From a checkpoint of a small model that predicts nearness at each pixel.
Training: 12300 steps, batches of 128.
Rows from block 3, named by matrix and row number. Rows with one number belong to one channel. Each number is 128 + 32 x the weight over its row's rms, rounded and kept within 0 to 255. All counts start at 0. Numbers have three digits each. After the name is the row's rms in percent of the matrix's.
# convs0: first 3x3 conv (model.mid.1.convs.0.weight, 128x128x3x3), inputs 100-103, a 3x3 kernel for each
# convs1: second 3x3 conv (model.mid.1.convs.1.weight, 128x128x3x3, transposed), outputs 100-103, a 3x3 kernel for each
convs0.0 104:160098120103138106088102140124144108116060022118132133118182115143113156093104154124142078123103109114111106
convs1.0 104:140099116172097122127101085145106159172184153154135168116125095124150144105085101145138196150135144121144215
convs0.1 100:097167083163074122082137126158101148115135100138159124138078111153160123066117177131179116132123132112082102
convs1.1 105:119131122117148118092181182120033088118117129090178171185125097116111114125114099180224203138152127109101128
convs0.2 102:099144121130188135106120172146182138143135159106161146170118097108108172075127173106105154065137130141146160
convs1.2 100:133149149125137128131138158105151167094117135195129167157175120137118177149135165090125129101084126116167086
convs0.3 108:133111112157135134096104156119157116154131126179149082135150108094132130095129141160134140132080146145125102
convs1.3 102:113102210152142124102118161166099123097123148110080091116129131122095163123127089127129117141144148121122138
convs0.4 110:122143112076140124128061169101154087116091142128119091125184131181049179110158096120123126124131106143153114
convs1.4 110:125134124094113173076156130120148144126138142080106078107104093113063090131086130136123129129123095127106101
convs0.5 086:150079112162081160094097161219144100191126137166098147119072154108125156067157182144105156163096122137076135
convs1.5 086:155129120121141138145135118137175173155144147211119070174120169088147093150142126134142116149148155144167133
convs0.6 096:150155143094080090145102089169161099077122177099175135166145189126161095136167136145156185135200136152087074
convs1.6 098:113114128117127110130095106093109130146157122194116141146126122166130161103189157142137140091130072097169084
convs0.7 089:080078096083054130074127129091141095163155118180124127141132156183118147144081095127150149187119167169156131
convs1.7 086:135158139136149186195099189082076086143128102087156084099151114138143129072158101143156143144077143112110172
convs0.8 086:106113108122076131190169116115096176156084177132149119192160116170147123159072132163089117111141113115210155
convs1.8 089:099121190116125155090155127160126120074136100088111123088092058134137105121132154164101126168120127168158159
convs0.9 093:180120138096149140103102117180193221116133145128137122149155148157163184045030134112142144152145157146111108
convs1.9 096:102106085125100082145134115136113167147147153112112171133141098094039132070125156124141119053116137110152191
convs0.10 105:123084169152113173169119128105114133081093127116160118100137097137130097128168136084144151171151162106143132
convs1.10 103:122139086109184137143142124094106132112171157134124149196116111157100123151125149149145134120101175138183100
convs0.11 100:136097109099145182151143150084065170078156140144121133069127135127123161106099192109115166127106176101170187
convs1.11 095:080104116102154194125134136155164136120100181107133165032170125160122085092142106127139157137123178129142124
convs0.12 097:176138096081110180150145151124140166117108144079039102139200182205166185125146134115113110165157131072173115
convs1.12 100:106097156129090134108145069113166200033151139115140062158153100163180119158125181127128143135131158107141134
convs0.13 102:130197135101107130097074096113142106163166164090106161134167074119158143141150111097097093153120099154143075
convs1.13 103:117152109112140056177075065138110145119102049128140105184157150126117159152140121100097137163123109104194134
convs0.14 106:107210110174123124069090130167150172118143186124145069070141102120105092158230091093134147129168134165137128
convs1.14 104:181132164123130173153125118134139172111122115123165117117083087159108068080129143110110124116058099121130150
convs0.15 098:149142184157121172095125114146130120138127123176140135177204089146151170122157106165153173149120142092044149
convs1.15 100:097162124040071075141112112167091153097125142086138162146116152105166104076089128102109099155127074170072156
convs0.16 091:152064132094101123141059087151124148092106115149139115120119086112094131157100099177187164121051111083115120
convs1.16 089:149154096076158096121119128070088137143136113103163078141150152119108158129119159151129140104133145150078164
convs0.17 092:120067067075035082094138120145110156104163104099153135139093127043113115117113081174168156120121109125161169
convs1.17 090:157114176106144050124091124102161143163164158077154133119160165182135145132202155092075106080119091084117141
convs0.18 098:094143113126059068117082131142148170131116091129109035201096165116118099198160100153158162112097135105089092
convs1.18 096:153172129152127133122124134095134103153154152112134175147140148126169114122123116128132116147184141123090124
convs0.19 093:144106133082162159133146142086129149135138101101129072122099186111175145098054134122160191140123210152156167
convs1.19 093:102109164074089135150126147119141162153140193082119165118140125120148140114154115091116072136131096097130145
convs0.20 096:181182107128113078150069101127084107138161113124134078149073132113137162075147086129149104152139159133160134
convs1.20 095:101182095144163085141109097127133080188164160139169121165067114058124126093124097128123139142165166133117163
convs0.21 116:103111071143121166146145138118108094082086064101153132125132099113128104109150134103086137100139097110104111
convs1.21 110:113112128111130079131118053127119153120122150133109077144121110172130093122136171142109096180117099115095155
convs0.22 096:072070104067096176181187160171177124155114065181143178150135130101099052075200124132179169153111132131157076
convs1.22 098:196136112141109172139112172134106100182128073099059124105150127088147138092137153125145130074122104133189150
convs0.23 107:190170073094154123068104090125127099138163119054110109160133119176143094189115159116117084154117116125093113
convs1.23 104:138100122100110141163090103151125119150093123151161187128208135159107157113190151153122111138159173144120123
convs0.24 108:091169126172164101093168122128091117128145142146147187157178106108163066141091142182140113154156106137095114
convs1.24 100:147109101118147088168143114124131108150158112100087117124129120114097152099103119119118120176113127148109088
convs0.25 092:136175131152134116116129111148137197141119136150116126121153084112187103047123142121164068136179078073169110
convs1.25 088:132134125156150114133129125162095097149163096187202144157181140143154159150137159180131159141104143146133157
convs0.26 097:114183077208128126155141097198112130122080093096092109100130147114137135149074112224111165123101149055139088
convs1.26 095:133108151086171111137129158091100099066096132123136046171152101084091105093125098203063148139146062143127108
convs0.27 105:106139172129104113104120100080061142111097077118146141142180192114113132087178156172153115100124146080078135
convs1.27 101:173105109137150156160155135127134096137115176141200210124140153100113112128115079145109166149144130104082119
convs0.28 105:151182183142141135190081106111111134157160125115143111197101202085093115108070118176140034180115098179113091
convs1.28 100:130110145150118104131099096161130123138108139142129201079123096106141225102142094130088118115104118178128091
convs0.29 101:100152169157088130125127138113110083135109148214122159145135121086150091150102115116173156101107126114099113
convs1.29 097:149098185118155145158118117133121153199145083126078108129187115077083106109156130124101089148123121027084180
convs0.30 110:121164124126099124118073127112094162151142146135112112124125175113167142109127124132174085120117091116119081
convs1.30 107:103139163109143101110120115158143129108171134112148139133035115107139156167130186146170120116114074132127151
convs0.31 095:073161114107141131131088091129124127103082069130199119091131118173107107148125139117093057153175164139079103
convs1.31 093:152166127088125169147112140095108105219147132167178153115146156207156153083151200126117125119118082069048081
convs0.32 097:125109130106139112120101123129112132099124135114066134093136112086131153109128155141156141145135136185189156
convs1.32 103:156104124171153118094103159158156153138108186175163096122145136131133173157134140124125143094147107155139141
convs0.33 105:163186101120159133093092156180094125130137042129146098137153128110132081118113129159111094150090099113100096
convs1.33 104:117128082191163105149142089135141139158211151114208086111116095149082125113104154229151124175138153184111108
convs0.34 104:105117144151161150151127093144153141140153141165152158123103120188154125158155135104147110092117115153138148
convs1.34 103:097092105110153111124136181129141118201160125149135112122119165131097128115127164106150129104141158117162140
convs0.35 096:123148182170154127188156102157151135145147124135157080160090114138111133132065075131144198184143192166160138
convs1.35 091:088081067130088094108105116074148144096070117130166134116101120150145134129152088165156183153115116158153131
convs0.36 090:135106126115120070086100108106156143151131183132145118068162182127127134156053124099172171090059092079112107
convs1.36 096:170135127157112111083150153072184187070118129078101165158088122198111124118126093151111149124111131166114103
convs0.37 094:149145149170155127081166130149098115159166124073150120120172076120124159117148114084156103105150190134102143
convs1.37 102:123102147140133101092171159139147159126137109159149059142151165123114130123081118120114103131129120118103149
convs0.38 099:131115124158138190134155126099092104077110081132162135121112159109205118137077169122118126161111148136107121
convs1.38 108:139098078096142075135203113131152172124134119176108124145088097161104138145130124110169136136173134167118149
convs0.39 110:107041105154128112136134068142118113109094107156174155137135149086102157142146132116112129095138129135106109
convs1.39 108:189155137108120152125157097089192073103153107110126101152152129145142110103128137179126166160127135088105128
convs0.40 105:108079118144103124082107154126144133098072093131169171143090141063066159118158149138155166138140128141138107
convs1.40 108:112156141142149111138196172138113137143184203089053138128071139183149093128105062128154142139132167041114161
convs0.41 106:146110169178158134145147092152162110100137127117147133159182102158115132130113175139089172091125126128193140
convs1.41 099:128165103132081108115111191122123134151189169166122114111121178124154146077127116107095153128120125135148213
convs0.42 112:116132139108091152141140126143159161165126118145119098123037091136078189147080116145140141141144101137144110
convs1.42 112:094114107123108123138103138141111113141207146133099129105159104054037136141097115084102139116102142108131129
convs0.43 099:144153141192147138192088116123145100140116126145117166109158110162091135096074147154133133192160176133169138
convs1.43 099:123137113094138118171143154095171103082090075095105150131169135137115151136177192167154147117127158132132105
convs0.44 094:128106085090093107119136083157176166115109139137167154097117134242111118076194114179134127123141107118129090
convs1.44 097:100108074177108125073098048087098115101135159156147139052103174158168047066063142118115108166139094097105090
convs0.45 103:083114099090128134150183123148111084191134104075094139174136110102135110119165115140121098157147122146134117
convs1.45 103:115123074108115121128109125181169141094112078110102083080073200094145195162167107142128134144155118134114138
convs0.46 107:132113135117125084148132167128089080149157118124097125139103133142153115165125152104081106135165112136136110
convs1.46 114:155148136124089096130129165094146082119129101106103078110094139111112134145145134157126110111106134104088166
convs0.47 102:126139105163134154107158125086108145103174129060093133137135151109072089086102144149107138127133105123044104
convs1.47 109:107137138139143098156096125111127146070085124102137129154161206149152137175135125127171095174171080174107137
convs0.48 108:137002146115063134099125152143110091162094101145099128143150143155071155130116109119082112150124131126140125
convs1.48 101:064144092132163159174161105105150118064095111145101126102117093108138113142164088091167120146110154118192166
convs0.49 113:087124129149183109136138127169120105155151114197160060143116110145161013105216073124141108168150151162153135
convs1.49 117:149073127153176038107160114145187086124108101126158060126115104095084143164131114153092108087115099120152145
convs0.50 101:217193113145146119158120147123202138110182157109104092157091152175113096135171159136192144164126103147145176
convs1.50 098:080113117113135131155107071196155108171125159169141209136087116173152116089148192100065088150160031105123163
convs0.51 097:149142213073066159073118161145109114167175167155098169171147121120118129182092086077128132116108124130107138
convs1.51 091:151097169116155156098090098098103115121144178169157160144158136168142136146121093100145152122157138168119149
convs0.52 094:079090107116102084103095090139083126144114114149186159129095133122103151094108066132115115127112133049086142
convs1.52 095:135144159154143111111177157188094150111142181157141078157090110090142090132084119164116138155146085148166064
convs0.53 092:121109081139103119134138150099130147120142165102139120134122183128159141088042148157120132134127146149114156
convs1.53 096:094112147118112160148132142116099171099124154122129196119121175110144157108138161105127115163163143027166110
convs0.54 104:148133111117090095096090109093127142174154180119179113089166133161101073157175155122098150102104090128128160
convs1.54 105:160107099133146132207154118144131087064102095101124114088114144112120106105158119152101097126104167047097075
convs0.55 112:116073130150151152126073130116144127093104125197115097103136153143121137110089180085131134185146116146152104
convs1.55 105:180133141145056099143179115131107053118149065144169088137124102130164100141141130151159175134113096099164089
convs0.56 095:145145150121119088104110069075136102053109176132151255120108088168083120085106098125062104135085098131151110
convs1.56 092:193155158072144092101122111088097101172141159140114107071112117130141126087110114178200192147160124179176132
convs0.57 092:195100105099129192110129088088130064134124078137111189135128152174158140168110175104150196124143179130161156
convs1.57 095:123098158084111101083094094122129117135083106131134144085102149141067117058074130081130114174171094133119078
convs0.58 091:127101056154085155160148131144139099110149132152155144131186107089164208151178162109106082158151122098112090
convs1.58 090:141094148157174127186120114183191160104121134143109140138122147099117187148095100115106145134144132176129157
convs0.59 114:136103139149169070039071036088133132140070106099142138171066148106183173126145129144102133128124100091060096
convs1.59 104:173167123125155148134143125106149154157112090167082147087123160138087112145152087181173134117112086121135142
convs0.60 108:128134107157108174144160144115168100131184121099107115079112106091120112118115085123140117137097142103117157
convs1.60 101:154079120123107161144110137090088083167109104115128108149131093130120135143094087095092110115179117216143150
convs0.61 092:108120110136146070095178129092123050050122113116080119067145085080152096106219130120140114216151063124162113
convs1.61 089:127052125164107135138122112102165115101114165144154176080124118168077095147111131172117110127162126135091083
convs0.62 092:123121147080145159145079120139145159137141149116105074122187102129197122075197207123136105131121092071151143
convs1.62 093:102113107178080092148148080109061141150124105145185108154068146098072129181062109120112155107137094094140179
convs0.63 103:156156117138074115169126118102129121099142093156172137114153200149101111123053138106151095156122112153138094
convs1.63 105:117133147131153169147077146112144146089131093170151143153144145152177097100085129119127072137181122144161124
convs0.64 115:123139135132103117139081110100087234121103128085110152119092107076192157059152187146127078110173122136130150
convs1.64 117:111134096131120106155167094172132164127129116102136175096128136097080173108190113134139076141126104152085099
convs0.65 118:122086109155158153087177113120120145146103104127116157125127042102163078147145173132144117126126143145158108
convs1.65 116:179115140145071199145127135165163119139143161072119122057024161089174065128088090084053151136103138154133146
convs0.66 086:149161164141062118090076124142134125124138140146142099150104145176134129137098151127126076132146227108146167
convs1.66 089:170155188159124157133186186175164111123146193143103067148126074040123145117089136080111127054110061104066061
convs0.67 105:122152147189116116106111102084097128050148151157166145102129117065114109124127189160157148136165123132126127
convs1.67 100:174170142136118132163116154109128116094144081095065097132102120124092169107127053130162142109063120112100094
convs0.68 108:157148119126138095109079080092171149135124123123087081099055123188226157104053243176137106117210128146134113
convs1.68 112:119096137110121115087165145144117106149175112088082165100181196170066084105185105108131118097113176081163134
convs0.69 095:154087112121088032104083109142129136084116107135118135125113165174077179207131112158101107136114089091152073
convs1.69 099:131070116140117072129148127124139083198154119171155142096112114125150120150112081170156157120150122172136147
convs0.70 093:147161095161141129077104145158125139120117135084092164117150103129155166127232105121106134170143118144139113
convs1.70 100:096163080124127072162093145120110166160175139161115100100119165106141125121108094120158089113152076106135119
convs0.71 096:062136117094151102148133143132106136126116145127107105163121151164090070086073121092120203114118132167209133
convs1.71 095:142123152191121160113132122125142127115140151152157128185108111175103124121154123128089162100130127106142088
convs0.72 098:176182160138177159113051125081132128143134118109124123123100139091099231121100130161216137140116165102112133
convs1.72 105:153170116091103138118086168117132125151145139094090097110166145163120135171148099128142139103128170168069119
convs0.73 097:145141136141205084129151098092051122086135101130110111119106131140080086092056112098160117157131115146138094
convs1.73 095:141111140142060127098124143172114097102112188195180211082112146176131150116086116151125145149141134101172140
convs0.74 081:074118064135130126076127173144106157122104080103139143145176180142089108198050106156124089141138092085147123
convs1.74 090:091162193162127147148173164156111136129104096097135150145117093176154134158067115107137220145128138087097119
convs0.75 087:131151164101189119140170103125059117151138133115116115119170098126136152074114137151131207159149159143165155
convs1.75 089:144131162118120129115110176105150140108094109176218182114085127125119136171180161171144127131170093126173095
convs0.76 103:106119148108116130138134108160109105122128156220161203089087093091095126046107149108145159096158133141116108
convs1.76 105:075079084070110099115108063120118115147121132171126092130132167158126152102166149124139149098116130181117202
convs0.77 095:084084181110139065155164135096127157132089138146103112112097135145184130088115169110101051136187106152094141
convs1.77 104:079115100127144092080110136104111128163123111068113105092095160121090083146131102104160123156153123170128104
convs0.78 100:156163106120129133119159118127126085109133110114105104081151165110157161203074080135125107121115159153151113
convs1.78 099:161100107129128111120124068175133135185078117167134096133155118148127194129140187085065082082128088131111104
convs0.79 091:153125099129148097151100062133105142117153084155113106096064135112109088132086109144127099144091111133105112
convs1.79 093:144147128142148105111173138128118101119111143109099118155125067151135162111130126171111122101143120139103120
convs0.80 104:086109077103094075075125107126130137145173196123122151116159142110076141198126141094136164107053126161178159
convs1.80 098:132110093127159073181123148091117129125082147156213109111124125124100180133079095134131139185188178149080177
convs0.81 086:136154068161133122086109103149129141119183091128096081147127171131214091163163126139121119141138128095141156
convs1.81 088:144113182142167126114164149116147160085149197154112165097176143132166145140147119095072089120086053095121100
convs0.82 091:101125140112177139185115115112148185158174129192174151131133139144117141180047175109057065127121096162151131
convs1.82 093:122189148180111169089180134154083145105138135113177195106138127081094107144166118103156141137144165114176126
convs0.83 097:092080152197169189139103090123149098135149127121171135086106096143108069108186153131146170126165164112101108
convs1.83 097:135100114160058135147144129066045120118072106182124111106139159118170100115128121118121113148099088125137100
convs0.84 098:044151160079144139106124149110129088082128138151148130163162137135071104143184129162155162139179135103149200
convs1.84 099:068092120119141128159136184163106107105093130117080097160044127120133058212162147123147156181129184141135168
convs0.85 103:080085095111097129198157165144131120103168151102166127134098100170091160055066133149128107123106137060110166
convs1.85 101:144112118127134132178104099125160132062082131188102088120100069080105114166170129134102154141193121135090096
convs0.86 106:069113207093149144123131115134129125167112107220178141069161133151131147133139139117091123103100097118106151
convs1.86 107:150144094112158091148105108163141099142174150135117096127123156122109139144103145150138161144154162147151163
convs0.87 098:144171081120157096147158066107106122105149167159162139214127148055111190063098162067126116076062075149123135
convs1.87 095:203123158142115136103083076158148148064128118107082095136156108119126117170088093069091114142139127140148129
convs0.88 113:145131161113149119102105115110083156072077176076123178115135130059097071113173078126110123103126102163157153
convs1.88 109:165093137150126164090120167184158124111172155052098155105146156131096108153085142109155168183150077134160091
convs0.89 095:170144128136164128179134175147132112150197049126194155125122147127105088093112112100134134163124118118143138
convs1.89 096:139168119145158142146118113094106090186092084065127194111118070094119096132094104102154144110187141108124150
convs0.90 103:145171171112151147142192178112129149125151145133081123170123142168182143056155156084073100167158139073073118
convs1.90 101:116168144186156128184138162149138151115126158114156178132149119102133085120116115120193188126147160149174087
convs0.91 097:084125101143119101066113098141148147128107071110118104135113168077063126117140146106135115183114079159142112
convs1.91 099:120170139067153074077136139093080150167095145105137142149152172137136149170111140091106089154080117109136148
convs0.92 095:162114077145149094165138067148136143123153132119136140091118071078117138104110113135108122110124107158091139
convs1.92 093:178141142117112101159148086075172113163109123134174135130125135128161059090079159132129138132151101140147131
convs0.93 117:104084142193169085088080143153147115120139125166147094131163122170137129135082190122126168182104143080084153
convs1.93 109:166153122134146106150120143061129075121087163071106030103136120163091092172139141108132066149094132137149154
convs0.94 098:189048113212056116154151163183163130169092117139093082102118132116170080103173137183122151105123088107154116
convs1.94 100:076097111079143110116169130104163106166087106176084150120119142117137164134126164072124136114149135149093113
convs0.95 092:155114129122121137095096132164144150130148109134154111151135067086117145110179186247151139185110128217148107
convs1.95 092:116099110126125141143138129131111083178074086130123084154176154177147143139147108093142172161168143107102073
convs0.96 107:132173093118129114168147112151112100113035083091073098165126107158150140022092167189224210160138147146137113
convs1.96 099:089110105118125118144142144086080074096095160149098179141158154154169107142124098114140127107119106125098077
convs0.97 091:147139171151171145071129140119154063107137133112138106127167168080152135131081160075140180122159157099108106
convs1.97 099:144123142128126111094118179103110212119113137098123144161129119114139121144083127178160135141094139145140077
convs0.98 091:079117126148115151167137090131117068161150146133098164090146139084125166118157140143133115102135160104100117
convs1.98 097:137107101077114159128102168164123060120098085129125088132134090115135100099084172123152125113073073139102140
convs0.99 096:147167129135158114110096194103139152117178159140146192093192138094104161255160140104103165057088143103136143
convs1.99 095:083120125169118105093128156140106154071059067144129149143163120168146189122141136103151120107124162101119159
convs0.100 093:154146064113151089105117050079130047143147147230168180186134109081141106141133145133131129135126073108134197
convs1.100 096:141123139130145107077141124152150162133142112052079082118143108128090133105144060081175108146140070153150183
convs0.101 110:091127122159149092142163159126146111140108119074116084146123102095166134107091151143191176125077131143178114
convs1.101 107:151092100133117112182153168132106144155113137169079122137184161103154183118157158174134125129158107086123199
convs0.102 088:152163128149125144144099121147117110134108122104131137127093065185111150073103151173189138152155139137112136
convs1.102 091:154153131111132161136100113084094109114110110171108116106082184105131100138150161104114108097143102112100108
convs0.103 100:124139142124167110070154150101079142108079152128146089140084156146127094077105038146192128179104185132092071
convs1.103 095:155190126137137093144164148111096103138162151124162179139134148088097158077145138111143118149126106156121079
convs0.104 096:129170109203190131117188121087148198145104120117125147061117132174123124092174152076115097149099125102101095
convs1.104 096:110166142109115161140103116135142176160094109135139082101105091107125104188133166133109106137120111091051113
convs0.105 091:149078147127110141121161116062118100160104101146141130105106082121134102115119115094117081065111123100075145
convs1.105 087:141131141117109140135063129152152195150134105153085140127123133164082073188117154089136143118140081186110105
convs0.106 101:142014135089128138134124083113112137127109092097166130078157160185145153067116130150143141193118117096128149
convs1.106 101:169133096186069106131159141126093159148178098179203126160192129052165124120154120159159120132156140172146112
convs0.107 120:112095110123137085167159174104090105177115093154128168096078145104064091187146105124178134114081117130130140
convs1.107 116:158109081147133147128118112151085092125121122158151148105100131169070144134220137125151080161124171129126121
convs0.108 117:135162151147136160096124175145133124121097121108135128106156132120091177118141101104131147111096099136118116
convs1.108 119:086087119103082185093158183090091135110091115102097174130135121125054093118124108131166146125179107108155167
convs0.109 100:199111215185139138176110139173157112091123105063134142120139147089087160117156120133168111145060154096124121
convs1.109 099:084176108083152137113084102130139129118053107131070120154113113135096143155131116106166131078109129128114137
convs0.110 106:120166191154088094118093108108145113149164143182138197132124134132127186124157072139144144125119134082110142
convs1.110 103:138146116060129129138037115156083097088109122150050158109123162095114153139137136081137035092142105092120133
convs0.111 101:065096135127064072121187168113095099165109036051145141185199141108135161060096131180178172099140145146160116
convs1.111 105:140095160108130141095136093160089161136155108192183148103091152131146127109045073152062023130135106161128132
convs0.112 105:121131177085087125095079186067123076087108137124108145179141135106149122067113136147110121167109163097171107
convs1.112 104:147177114120135124175122163178148099142117102101103173127106132121125108063104128150144129095169143108174111
convs0.113 093:132184174091161126097182089180137143153102143130139092112132110159087126063128139101188128161114171177174105
convs1.113 096:144133139132150180162150168156184101165212226091144148117106165108131101038137166182162172167163114140117170
convs0.114 104:162076124116169123094138124117102133110092080115170122125134113204126123079158141110080128160082189162134111
convs1.114 109:110157159157127159155212134081124140096115131104126151112152144167147147111126056117072098121128102161149146
convs0.115 094:069091082076099102127139133066077126124127130125089084135095156119081083106092083127126116116120118145166140
convs1.115 096:110135178100109211084110125133175171124114050182147134150134095155192145137174155122085102150071142136098111
convs0.116 094:098137138107138108104134120077092138070104113113128141083113119085132091174128075137162180129204172168183174
convs1.116 092:165103168141127125143188146165168140209160157172125086165145125141163156157152130139095129169107147098120128
convs0.117 116:076033118108065099080099136117105109147118098171128103109145099160129092096153127163112123130161103099120107
convs1.117 117:111159150141150128090185154102102087128188137142094138129120179169128167162118160104141171136114089112114119
convs0.118 092:122137117104126108113115077158127107103118060117120139081136119146045115067037083069119177109116180092144101
convs1.118 096:123133103099116149116168137179168102163156168165134117182145178155175170078151137125123116064103156104068124
convs0.119 100:134141153138110104136148125125141164149115157143159186095161135125069065169135128126111154128101137113144130
convs1.119 108:125170130121166138098176125127157116186149153085091127086065102177117097135115111121086165124177147123179170
convs0.120 115:104072091123122097096112166084129151113142141099112124119175169130176141164167169097117110134173125078141150
convs1.120 115:112152150148112129136092123130108145158112113158178125111178176127135110077045154112150178154105141166098171
convs0.121 090:168171115143150124151157154132108108129084101103099175146191122057147087079122154119166099142104120076171125
convs1.121 093:109120178100056153144148171159158148126169122146154107122126142151099121108128150127132140119122112134090149
convs0.122 098:077101138136131137145122145130142133094127172111116079103117131145168128173118127153143188160127134140175138
convs1.122 101:126154102113147145099101132097116133136159177167178130120167088130117148145167150120160170150119100117149144
convs0.123 095:093129110171076096069083121140141169154148153117164119097099153222132157158147158155172162114122140205131132
convs1.123 096:131110130143077141143109137109107121048074167096120160095156086102103118142160132101138139134165196080171113
convs0.124 096:122116095148165119178153107136116152102105144160128193140146125191076151130089111141136110113148189135089173
convs1.124 099:142146061140142111121081130112065168155160140082086094133162116166106088094150071151150079122086161130148134
convs0.125 101:175146154085110120116072099113112092137133073155120132154158159101117133139110102191131116136144160112164134
convs1.125 100:139106152111155111158123069075189131155130146140180118081176108130099202159119093181083135089129080123101101
convs0.126 086:165091143081157130077094123116144124163113144126148199082115150096102143077144168185180107124128111153121152
convs1.126 086:124142109169126158125080096095116183142147125087126114085162118100125110120112067113091179106117154130137185
convs0.127 097:064100211063053131056056110155172129106150176111099122099135115121105104209107077089044145113168135158156154
convs1.127 099:142108156095094113103184147088185128114187129146160132118146142176101109171152114079103110086103117127103144